config.toml
norm = "layernorm"
head_dim = 32
bias = "all"
parallel_block = false
patch_size = [4, 4]
loss = "cross_entropy"
learning_rate = 0.033
max_steps = 9100
epochs = 25.8
Rows from block 2, named by matrix and row number. Rows with one number belong to one neuron. Each number is 128 + 32 x the weight over its row's rms, rounded and kept within 0 to 255. All counts start at 0. Numbers have three digits each. After the name is the row's rms in percent of the matrix's.
# gate: MLP gate (model.blocks.2.mlp.gate.weight, 848x320), inputs 80-159
# fc1: MLP up (model.blocks.2.mlp.fc1.weight, 848x320), inputs 80-159
# fc2: MLP down (model.blocks.2.mlp.fc2.weight, 320x848, transposed), outputs 80-159
gate.46 148:071095128203103149092128138115118136150089096113105131096077204128141097127107162095158142081131078157164158123146202128093152156151156110127106092094127190134126124185134154162092101134068106129121144149135116095190079090169142150113149135
fc1.46 151:199099134093140090132109109164111101108121165121093123124105108142132079072093110116163132087149150147129188120138129121122096165093091161128206155107071155103108106100060092138151080136130135086177175155062128137171127071086108125140144137
fc2.46 142:127087182138103149121146161086158121133167120152091129147060184148112136192163133121167127183139130174126139132073144137141117086145091111111124094120071133127102153121139155096120108121097182100093081192182109119132147137096179102116081159
gate.47 045:135093128105124090100081092117135109117100073151096191118135128133097108172149122132159121143118120104122152190088154103052102094095142111102141088106089120158159130167116128145204130095035150138123097114175123165127152084082132126095140082
fc1.47 045:126158076107143151092127100126125131147167104143124115125092132106164197071027129105135153154106172155082108092108111139149153149055132141163139131157154112146099120099091146136078128153155083108155105149070149083140135171136186143127100137
fc2.47 043:126129150162170140144114194137180134120062092165097140113159119132100054185151140135106160145158126055129172139121094075185112129146123140151119126124118118089158103165159154126149083129036122099090174113117087156136106102096079130138129108
gate.48 089:159085116181164159123103171064106183162123170144155128106122125120132183123107142142131121078112080133181150143082087089110160136197088068139127120148156162173149165224134157091144150106163166114090155123140101123130135119134145113192070109
fc1.48 082:152180151155132223132143174099127168151114148125120111077143108132125160108136074150133078147114122135124121112106085131102149120175160104104092219086099074143085080119075176100185130106142171108130120159170138125106142122145079099165099125
fc2.48 091:072073074115120099094154087155112151134131148138096115109155079152105114162141139115111153145126120117159136076104103152096106090122126114134203126120140151163174166174107116098101112083165106146127116142122058105101205113101194103100061113
gate.49 103:152093101130186168121116130190095132149071144119124140118048119076116143090128174088122139126172129090159194122106082132129105087115161096160196160161153135094135157173141156048117111124084157176157153107177148181176121130141194139131144107
fc1.49 093:151115079078135177135107102182128097119127140073141081159164131195127115129155133130156147123147148145155120155126152159075123182092100103096061121108130150067148096141189113146150086123157108112097103151123098108096140129079128129144118112
fc2.49 096:127150162164098096138140173090144089105146140179121101088139134103168156141112160117084120115096104100112124123149096106171147175117105144137179206164136117114142105166131140118073194101072153101098131139110186120109128191180085142128148122
gate.50 043:123144110125084130104164203154154111169163157120151122126144127120081075125116151154068081179154130119142105134070120163141134048106147120145166153149097132111095134142137120130145101100153107121172115139102092144120145098164152129152111117
fc1.50 040:169146118110142151114141119097114126168135121141168102171167131084128138163141104134118105084140161133152140160153145209087107167158111091172133142146131134136109112103123164134073137101124141189087117085150150108124148115096087147175063167
fc2.50 043:097122169071135126111109140164142119180098137126117156207110116132117114137124166167166114155137112143124196088122118125104095126148183119151122166168148195139074107126148121121121110104118079071177090132135127172154162201128164146109070089
gate.51 083:045084133141195120107137147088083143114079186119118089127108108091158144149136169133131118106127145148179135049179146193116136109162135141151221113179126117143167104138128092167179141161124149071074137089103183093071096190145100127155132111
fc1.51 077:096140181104147132127097120127054170139100139071121156083136165183087150122187155150126149123142124148127127113134126151149145105110095155144165152164127105145177055134068132119158198205095120127111148089068160062100095136122178137100161164
fc2.51 078:089124115095159086202162079170098188110157103155156115105152125064088166150138117111154126156129152131175116151137083157093129124100121156161099131112142117144045122174184101099056130133143085132152114137176162114161153174162131063074090166
gate.52 036:079084085118167119106139087075083103149129100097069170118118185123085188150152069126123196167138125158112152170148146107133117102078119109146174086141161131092165115153121090113120141103165138083142101131124174095179163125112111019146115168
fc1.52 035:140146147124095167138154120143194184079138146100113116170063131077186095128121148105152107143104141119127196075111115217162178162168092143126116131160143166144160115119149184110135117107074093143091140137188152152118111146130093221142108129
fc2.52 036:078083094119142082145132141122127077183125152184122131106155131133193050149140117074117142133125113160092200089127128048092154155080142083171063112128149131145071114172106152128107117102102131138180161178119175147183179167114139123153096131
gate.53 141:111127158159099132145104154102092179078124149146119117109055147109129136103109088114041175156141199154163094144110081145132142139193095175115149093128086126106172109124100085111154141124168154071160132119107130155171141168128145164084139089
fc1.53 133:129151141102141150214146101111162099152147102147109112139173098149105148172150123166223147126087143121086167094139136095132092060146151092084132126155116137117096178142095132182110136174124116153112110153164137178105141187115110086176141183
fc2.53 131:053081188123153124110122173105172062112151111102172143125108169087169088152073125153211128134168122141143127143144135183135110146138133124155144109129150130174114166132125118154124131193134188085097149160110136112146102206104123133114077095
gate.54 068:127069125135109184134127087149122086059102136134141097106170139097101139130097122116161126136142152117168159188086139096138130172123102129121145113074156101174180128140155175170066125075141066147111152147130085155119148170129067167168176135
fc1.54 064:173149095140098144136076114122149139074089149141128088115171130103154184164128127119174122161161108120160129192095187172192132146129135187125154115128159105103127091131145171104096082087152082123114144165108084187151109179068058168098060147
fc2.54 064:130130137093199154112126136099081105157144130127102134169118134145086078147111227116154130077111174141166087090176097125078140103101092111139093145125068133105095171078136147098172187107129166141160134135159163117061118112137144103149171115
gate.55 105:107207088101080100107116102130189077104185068169102142114105154106121120107143164092130083090070088100158109100107069153151191133144123131112097134125151092135110131143122172104212182099139057127174184064142128143113136168110149076180159143
fc1.55 113:072110125193116100130159127155166083090156114164108149159095098117159201208155157140128097164143136129125153091141118188138171124093102162107151135118137169187092074101086146107155097129085104098104135107201094102133150100117132110115161134
fc2.55 109:135116099167111114146131104125174107139139168179067090076092163144123100062154121160147183151105088047141112103154176129080155138129069162177108145136139148086081132130096147179066136164091181108085140135119149078091044089118126170098061066
gate.56 032:162123121139088123139033136144178115130085082145157109106170134138134153131076101174136142160142156114158131098104128169126135125081147129143097112153167080213143142069184064116120132088222139157139144136162150176111141120100133125142127129
fc1.56 031:097123117138148091138088145110152152048163121131108161111122174153133191153150158084106153115141126112117085116125183169083128127102135141166098119164134063186158152107151096103098157144157160129117091129100084150143137129059127132100135129
fc2.56 030:150133132116182109178191215117181114152101078181215083096110133147108067127148107131131114147080119111140105129114097063155163158184132138162160178093157167150146121111141143129144094083132088159126151212130166116111077071118161173125153163